Rows from block 4 of a small image classifier, named by matrix and row number. Rows with one number belong to one neuron. Each number is 50 + 12 x the weight over its row's rms, rounded and kept within 0 to 99. All counts start at 0.
After each neuron's rows are labels from the 100 images, of 14976, where the neuron reaches its highest value: "place" is the part of the image that holds the peak. Only what is clearly more common there than usual is listed. The data: flat shapes of many kinds, plain or patterned, on busy backdrops. In brackets: how many of the 100, against the usual share in percent.
# fc1: MLP up (model.blocks.4.mlp.fc1.weight, 1536x384), inputs 0-191
# fc2: MLP down (model.blocks.4.mlp.fc2.weight, 384x1536, transposed), outputs 0-191

fc1.248:36 67 35 48 50 48 70 46 51 59 55 59 51 42 47 49 72 67 50 62 55 62 70 67 43 48 71 57 56 54 65 27 61 50 68 59 47 62 59 58 54 46 40 68 63 40 46 55 68 45 56 70 63 61 53 49 53 84 47 23 55 33 45 39 32 38 50 55 33 33 69 54 63 35 48 43 42 38 55 33 28 39 48 61 65 38 42 43 55 53 47 37 64 28 56 29 55 52 53 41 49 77 35 50 38 37 65 57 35 54 44 54 54 36 25 57 42 62 37 55 65 35 46 71 65 57 35 53 61 51 56 53 51 52 37 45 45 54 45 31 45 52 52 53 48 43 54 54 47 46 45 35 66 69 28 40 35 39 50 66 46 43 48 70 54 30 39 31 46 51 44 59 36 47 34 47 30 41 25 47 63 55 57 43 67 36 77 41 32 44 52 48
fc2.248:52 45 50 59 46 36 49 53 48 47 43 67 58 76 38 49 46 42 48 55 37 42 33 43 59 63 57 54 48 60 45 54 64 30 35 40 58 80 41 60 32 30 56 50 62 34 45 41 61 56 61 42 50 62 34 42 43 65 64 65 43 36 52 60 46 49 45 50 27 74 41 40 17 33 48 42 77 60 68 53 35 54 45 70 61 68 51 61 47 40 52 63 23 74 61 40 72 44 49 61 58 43 62 41 47 65 50 30 68 31 55 69 77 47 57 64 45 59 40 51 41 43 59 44 41 69 41 41 40 45 29 24 43 60 55 22 43 49 56 47 63 63 31 31 62 57 66 63 43 48 60 69 50 49 31 44 51 45 50 60 56 49 50 64 46 34 42 40 51 70 47 45 55 42 79 73 49 61 40 45 69 37 58 55 41 61 41 54 37 47 36 32
place: bottom centre (26 vs 9.4)

fc1.130:49 52 43 60 24 57 65 58 47 51 51 21 40 54 53 61 45 53 48 36 62 52 62 44 46 41 39 64 47 44 38 48 51 57 52 32 56 48 55 46 39 65 52 42 46 67 26 60 72 49 51 39 27 47 56 45 51 66 44 49 62 68 42 51 59 69 54 36 49 56 36 62 53 62 53 63 66 55 55 49 58 42 50 48 54 63 17 40 67 63 48 48 64 57 54 55 44 68 58 63 42 52 69 60 28 50 38 39 56 47 49 34 37 43 52 47 56 33 57 49 47 68 72 32 50 26 39 66 67 57 38 19 62 38 60 42 56 45 30 61 52 61 55 29 39 52 37 31 65 35 50 50 64 62 57 42 60 58 59 54 75 46 31 72 66 43 54 44 31 76 45 43 45 32 43 41 50 41 50 37 58 53 76 43 58 67 54 59 60 49 60 71
fc2.130:49 44 58 42 59 47 67 68 42 59 55 55 59 55 43 49 46 53 52 53 65 83 42 72 52 46 46 37 41 34 37 47 39 55 41 32 41 63 43 46 44 42 42 51 39 53 68 57 56 63 59 28 66 49 37 57 50 48 61 52 48 43 46 48 51 50 56 47 54 61 68 44 45 52 74 45 37 79 36 56 35 43 49 37 44 41 46 54 49 48 68 47 50 28 33 64 52 46 65 48 51 51 44 35 62 52 64 56 53 57 54 49 46 35 58 54 39 55 42 42 58 39 33 45 53 48 67 38 38 44 35 59 44 44 66 44 43 75 49 72 55 48 53 63 62 33 72 51 36 66 67 42 55 35 57 52 44 59 59 39 33 46 55 48 59 30 50 51 61 51 61 54 41 62 64 47 58 30 66 52 46 53 40 61 58 48 48 76 35 40 60 53
place: top left (34 vs 14.1)

fc1.376:46 34 49 28 36 30 33 46 57 51 59 55 29 55 20 47 48 28 55 35 68 47 51 43 49 52 48 39 66 40 38 44 55 53 39 57 39 47 53 55 56 44 46 35 51 49 49 44 62 27 48 14 70 52 59 74 54 39 56 45 66 32 44 61 56 50 38 44 46 65 38 50 53 45 55 44 44 48 53 34 57 45 40 34 46 34 37 64 51 55 44 43 45 40 55 53 43 34 46 43 30 49 58 42 45 49 69 28 34 49 43 36 49 55 51 87 74 57 41 65 54 28 62 34 44 45 60 61 62 60 47 49 51 53 46 43 58 69 61 41 51 49 45 36 27 39 57 62 32 51 42 43 55 44 49 84 70 54 39 43 52 71 55 69 41 48 56 45 32 52 50 44 49 72 31 34 40 28 56 66 53 55 57 46 62 55 50 41 70 57 77 44
fc2.376:47 43 52 50 38 60 46 39 35 54 42 53 50 36 37 58 45 57 35 59 55 39 68 45 48 43 33 54 55 90 40 48 48 52 48 73 68 51 29 38 40 57 58 68 59 72 60 69 49 56 41 48 57 36 56 44 47 48 34 36 39 46 47 75 47 35 48 52 34 36 47 33 37 46 24 42 65 31 56 43 51 75 48 41 39 40 53 36 48 58 42 53 72 54 51 22 51 78 50 65 40 68 44 48 72 69 36 61 59 38 67 48 64 55 45 33 42 42 49 47 74 51 48 44 57 32 56 38 42 60 55 47 53 61 58 69 47 40 53 47 45 49 44 52 45 58 38 70 46 62 53 57 27 68 57 39 53 51 32 50 60 28 58 31 29 79 37 42 61 51 28 69 38 64 53 57 59 70 52 39 57 59 59 53 44 71 51 46 75 59 60 34
place: top left (34 vs 14.1); middle left (31 vs 9.4)

fc1.523:58 45 33 53 34 41 30 51 27 44 39 38 40 41 73 47 46 52 43 32 75 65 42 38 62 47 42 44 26 51 50 43 33 46 80 60 29 40 62 44 49 49 25 45 57 57 44 54 54 52 25 31 46 31 49 53 54 69 57 40 53 65 63 36 54 59 57 47 68 63 29 45 56 51 52 62 45 60 57 42 65 31 58 65 59 44 48 57 57 34 39 49 57 55 62 58 37 61 84 50 43 44 45 68 51 43 52 89 39 47 43 72 52 31 55 49 28 52 22 51 49 60 61 60 51 38 49 84 61 52 50 46 50 34 51 62 43 63 63 43 46 44 46 46 42 46 52 31 62 39 38 35 51 55 65 48 50 55 33 38 44 42 68 65 35 36 46 69 48 46 42 71 54 58 61 68 65 31 52 67 43 64 36 43 54 30 55 48 41 55 41 36
fc2.523:62 40 75 33 50 46 79 67 42 49 35 62 55 59 43 58 50 53 63 67 50 60 49 56 40 52 64 63 61 46 51 66 54 64 61 41 59 54 40 39 56 40 46 58 39 47 58 48 46 44 57 50 37 55 40 52 39 75 36 58 68 43 52 32 22 44 48 46 39 54 57 71 49 53 69 44 55 47 39 74 39 42 36 60 62 35 54 57 59 44 50 56 49 60 43 55 70 42 40 37 38 59 58 66 55 76 50 37 50 62 85 66 44 45 53 47 71 40 60 30 53 53 47 48 50 47 61 33 44 49 44 49 50 54 39 42 47 56 58 53 46 55 58 44 54 54 35 55 40 50 65 45 42 50 34 64 70 51 25 66 44 41 43 39 46 51 49 57 52 52 41 36 53 57 40 53 21 53 56 46 48 26 35 58 63 62 39 48 50 52 63 58
place: top left (33 vs 14.1)

fc1.518:43 31 51 61 77 57 57 44 61 54 64 47 49 67 56 55 40 51 64 53 41 61 40 31 40 47 61 40 41 58 38 52 70 57 43 42 30 58 73 45 45 40 41 33 38 78 84 52 28 23 64 52 60 48 30 64 40 58 58 46 69 59 50 37 56 50 42 32 41 51 41 61 55 45 54 58 24 63 49 69 42 55 73 46 46 39 49 57 39 35 62 53 63 52 62 44 57 39 62 70 73 43 47 37 53 62 62 75 43 39 48 66 42 54 36 56 50 36 45 54 62 54 52 45 62 54 33 54 40 56 41 57 58 40 47 47 51 57 35 55 64 38 61 39 61 41 60 54 35 23 48 58 56 43 34 43 37 56 43 39 28 61 45 33 57 35 48 54 39 58 73 46 37 43 81 36 64 32 52 35 51 76 48 41 46 47 34 55 90 36 47 47
fc2.518:44 69 67 43 27 36 61 64 37 60 63 56 32 41 53 54 39 46 45 50 50 64 36 56 47 36 57 55 48 46 25 39 31 48 43 45 39 40 28 44 43 56 59 62 48 32 50 36 48 65 55 32 42 52 40 53 60 56 32 52 55 68 53 48 52 36 46 53 47 31 66 53 67 61 59 24 70 65 63 38 45 35 54 54 47 73 42 53 49 67 51 49 10 35 58 56 55 54 62 44 39 69 54 53 34 48 37 40 59 45 63 53 60 41 57 31 56 62 42 54 58 52 35 44 32 51 60 44 76 44 59 38 40 24 46 40 61 55 57 57 43 38 69 32 37 58 36 47 53 74 53 45 53 54 75 45 55 41 40 57 61 39 60 48 43 49 44 44 53 36 57 66 46 55 41 67 54 62 50 64 35 63 72 45 57 53 39 50 34 57 45 55
place: bottom left (32 vs 14.1)

fc1.657:58 78 55 42 52 48 52 64 56 50 46 58 68 50 43 40 53 54 47 67 57 75 55 55 47 03 50 24 45 43 46 39 68 49 55 46 55 32 53 56 65 39 32 44 55 44 55 36 54 35 42 63 59 59 54 60 39 26 62 39 44 45 46 45 44 56 50 58 46 58 42 75 59 45 63 39 66 61 47 51 37 43 41 49 60 42 57 66 55 58 67 57 80 63 34 24 48 36 44 52 44 45 51 48 40 49 21 41 39 49 46 64 72 58 36 41 29 57 42 61 31 37 62 32 55 65 51 45 49 59 54 54 36 49 70 57 58 51 47 71 65 60 50 30 41 33 48 67 60 52 62 50 48 49 71 68 62 62 28 46 50 65 37 57 51 57 40 45 40 56 54 71 66 47 41 41 23 42 44 28 41 46 48 51 62 41 72 48 40 37 57 39
fc2.657:40 38 66 54 49 54 43 37 59 64 62 51 63 51 45 58 46 56 42 42 58 48 65 33 47 62 39 41 58 50 52 57 49 37 47 45 42 41 32 56 42 46 46 52 60 66 41 55 57 71 44 67 54 47 49 60 32 40 50 47 56 75 53 60 66 64 38 44 43 35 56 33 31 56 47 68 39 39 52 37 59 51 45 69 54 44 52 48 44 58 38 45 40 46 58 37 53 41 55 65 47 56 50 42 44 44 42 51 76 46 56 57 43 56 57 40 63 34 54 57 46 45 64 52 46 56 49 49 50 68 53 36 48 47 56 60 42 40 52 46 62 57 56 49 56 57 48 58 47 43 63 47 52 47 38 23 56 30 60 41 58 65 65 71 48 62 63 56 70 44 44 61 47 57 41 31 62 57 61 63 45 59 64 53 37 42 69 59 66 35 60 59
place: top left (34 vs 14.1)

fc1.498:24 40 33 37 42 63 46 68 54 58 63 40 69 51 52 47 44 45 43 73 70 57 50 72 65 46 50 71 47 42 53 44 54 47 53 40 60 43 33 65 49 58 48 58 48 63 48 57 67 45 54 49 41 60 60 70 22 33 52 40 43 40 57 65 46 49 59 47 55 43 65 41 55 51 78 51 47 49 24 51 57 47 41 43 64 54 56 42 53 52 53 39 60 43 40 43 50 46 48 61 46 63 80 52 45 25 65 65 50 48 58 43 42 40 60 50 76 63 54 52 40 53 78 64 28 25 36 54 59 51 44 44 44 53 39 45 74 42 64 59 44 52 55 41 30 33 54 64 48 68 37 62 54 50 54 31 53 53 69 38 49 55 42 56 50 35 52 44 37 38 42 46 53 33 59 35 45 53 59 52 80 27 78 32 66 61 61 51 54 58 41 58
fc2.498:26 46 58 61 37 48 42 51 53 51 60 48 68 47 37 48 62 56 69 40 53 59 62 55 58 40 55 35 53 57 48 46 45 46 44 57 51 46 51 49 27 37 58 67 56 55 27 73 24 43 52 55 66 21 46 25 64 46 26 60 27 54 44 54 55 80 61 43 41 51 47 48 54 37 53 58 46 59 76 42 35 49 56 64 60 44 42 62 39 55 33 41 43 40 60 54 65 46 51 45 38 37 75 56 56 54 45 48 75 63 36 35 54 46 40 48 59 50 48 40 64 55 76 54 64 61 56 38 49 52 58 42 49 55 49 63 49 46 38 40 68 37 59 50 48 59 57 67 25 52 32 48 22 28 56 37 44 57 38 57 42 25 82 51 53 66 43 41 66 37 51 61 48 42 52 41 35 60 39 50 54 54 63 58 51 52 43 49 62 49 71 39
place: bottom left (32 vs 14.1); middle left (27 vs 9.4)

fc1.49:18 67 55 38 62 58 48 42 37 49 37 40 73 40 35 66 56 48 41 45 48 52 44 43 62 34 33 43 56 42 38 62 46 51 54 50 47 55 51 54 44 64 63 29 51 59 49 57 42 43 66 44 59 65 39 71 65 52 57 46 42 37 40 55 64 62 68 49 51 41 60 50 48 25 66 51 46 51 40 41 58 62 44 40 43 57 62 60 61 69 42 50 67 45 43 29 57 47 25 69 44 46 48 34 30 44 62 64 68 56 47 45 59 29 59 40 46 58 58 25 71 36 52 55 69 48 45 47 26 70 48 33 62 48 36 74 33 42 25 60 55 46 60 43 61 31 58 20 43 28 66 65 59 62 56 63 14 59 52 65 57 62 57 56 47 60 36 64 46 42 61 48 69 41 50 56 30 38 36 55 43 56 64 52 67 50 61 51 55 68 45 57
fc2.49:72 57 65 49 71 45 20 53 58 71 36 65 57 34 55 42 47 75 31 25 58 55 35 45 39 52 55 52 44 53 35 48 46 62 47 50 76 55 62 49 56 36 48 50 32 44 52 62 60 68 49 41 49 50 57 37 66 59 54 64 31 63 51 62 52 25 45 63 47 29 58 40 34 46 57 46 48 47 68 66 46 41 45 66 32 59 50 45 39 61 61 58 36 49 41 66 32 57 55 60 69 43 51 62 52 60 29 63 49 33 50 58 53 55 54 57 48 26 65 25 45 55 61 46 52 55 74 50 63 48 47 54 40 20 51 40 37 61 61 47 37 45 50 53 46 52 46 54 34 37 56 44 39 38 53 56 39 65 60 45 25 40 48 62 54 51 52 43 56 40 58 53 63 34 57 35 63 67 43 36 15 62 52 51 50 58 37 58 25 24 48 55
place: middle right (26 vs 9.4)

fc1.143:62 52 50 30 40 47 66 44 46 65 46 29 49 48 49 34 57 64 44 34 68 38 45 50 65 35 66 88 39 45 38 46 49 64 43 21 56 30 43 47 50 44 57 75 51 34 53 64 40 49 77 52 58 51 66 41 25 56 37 55 40 55 43 33 64 67 53 40 29 67 45 62 61 51 49 60 60 48 70 41 33 39 45 66 57 69 56 55 47 62 21 39 57 50 40 42 36 62 44 41 54 68 39 44 32 29 34 25 55 56 41 57 45 36 73 48 34 70 33 30 44 59 59 67 54 51 56 52 56 47 51 37 38 50 63 46 57 42 53 70 39 30 40 55 45 61 82 52 76 62 34 36 42 60 48 68 28 51 51 44 42 22 48 51 78 49 59 47 42 38 47 69 31 39 29 63 49 68 50 38 74 51 51 42 48 44 71 37 50 36 21 47
fc2.143:45 48 50 58 41 49 54 49 26 56 68 46 68 51 57 42 56 42 57 40 52 62 44 65 63 64 37 48 47 47 35 44 56 62 44 68 69 55 48 54 46 45 52 45 68 61 44 46 36 55 54 21 68 37 50 58 68 47 37 43 59 49 29 53 42 53 43 52 45 49 27 42 62 45 76 55 37 63 33 55 43 51 48 53 46 60 44 29 51 40 57 40 71 49 42 50 56 36 50 48 49 45 51 65 43 70 42 51 59 51 35 45 52 37 65 42 54 61 64 51 57 63 44 59 33 59 58 56 66 50 50 67 66 53 55 53 47 58 36 73 39 35 42 49 54 52 46 48 55 47 47 57 47 49 69 26 60 55 44 59 30 53 52 53 35 54 55 65 71 64 60 52 55 46 61 37 52 38 40 41 42 43 56 61 39 59 47 65 69 46 75 38
place: top left (59 vs 14.1)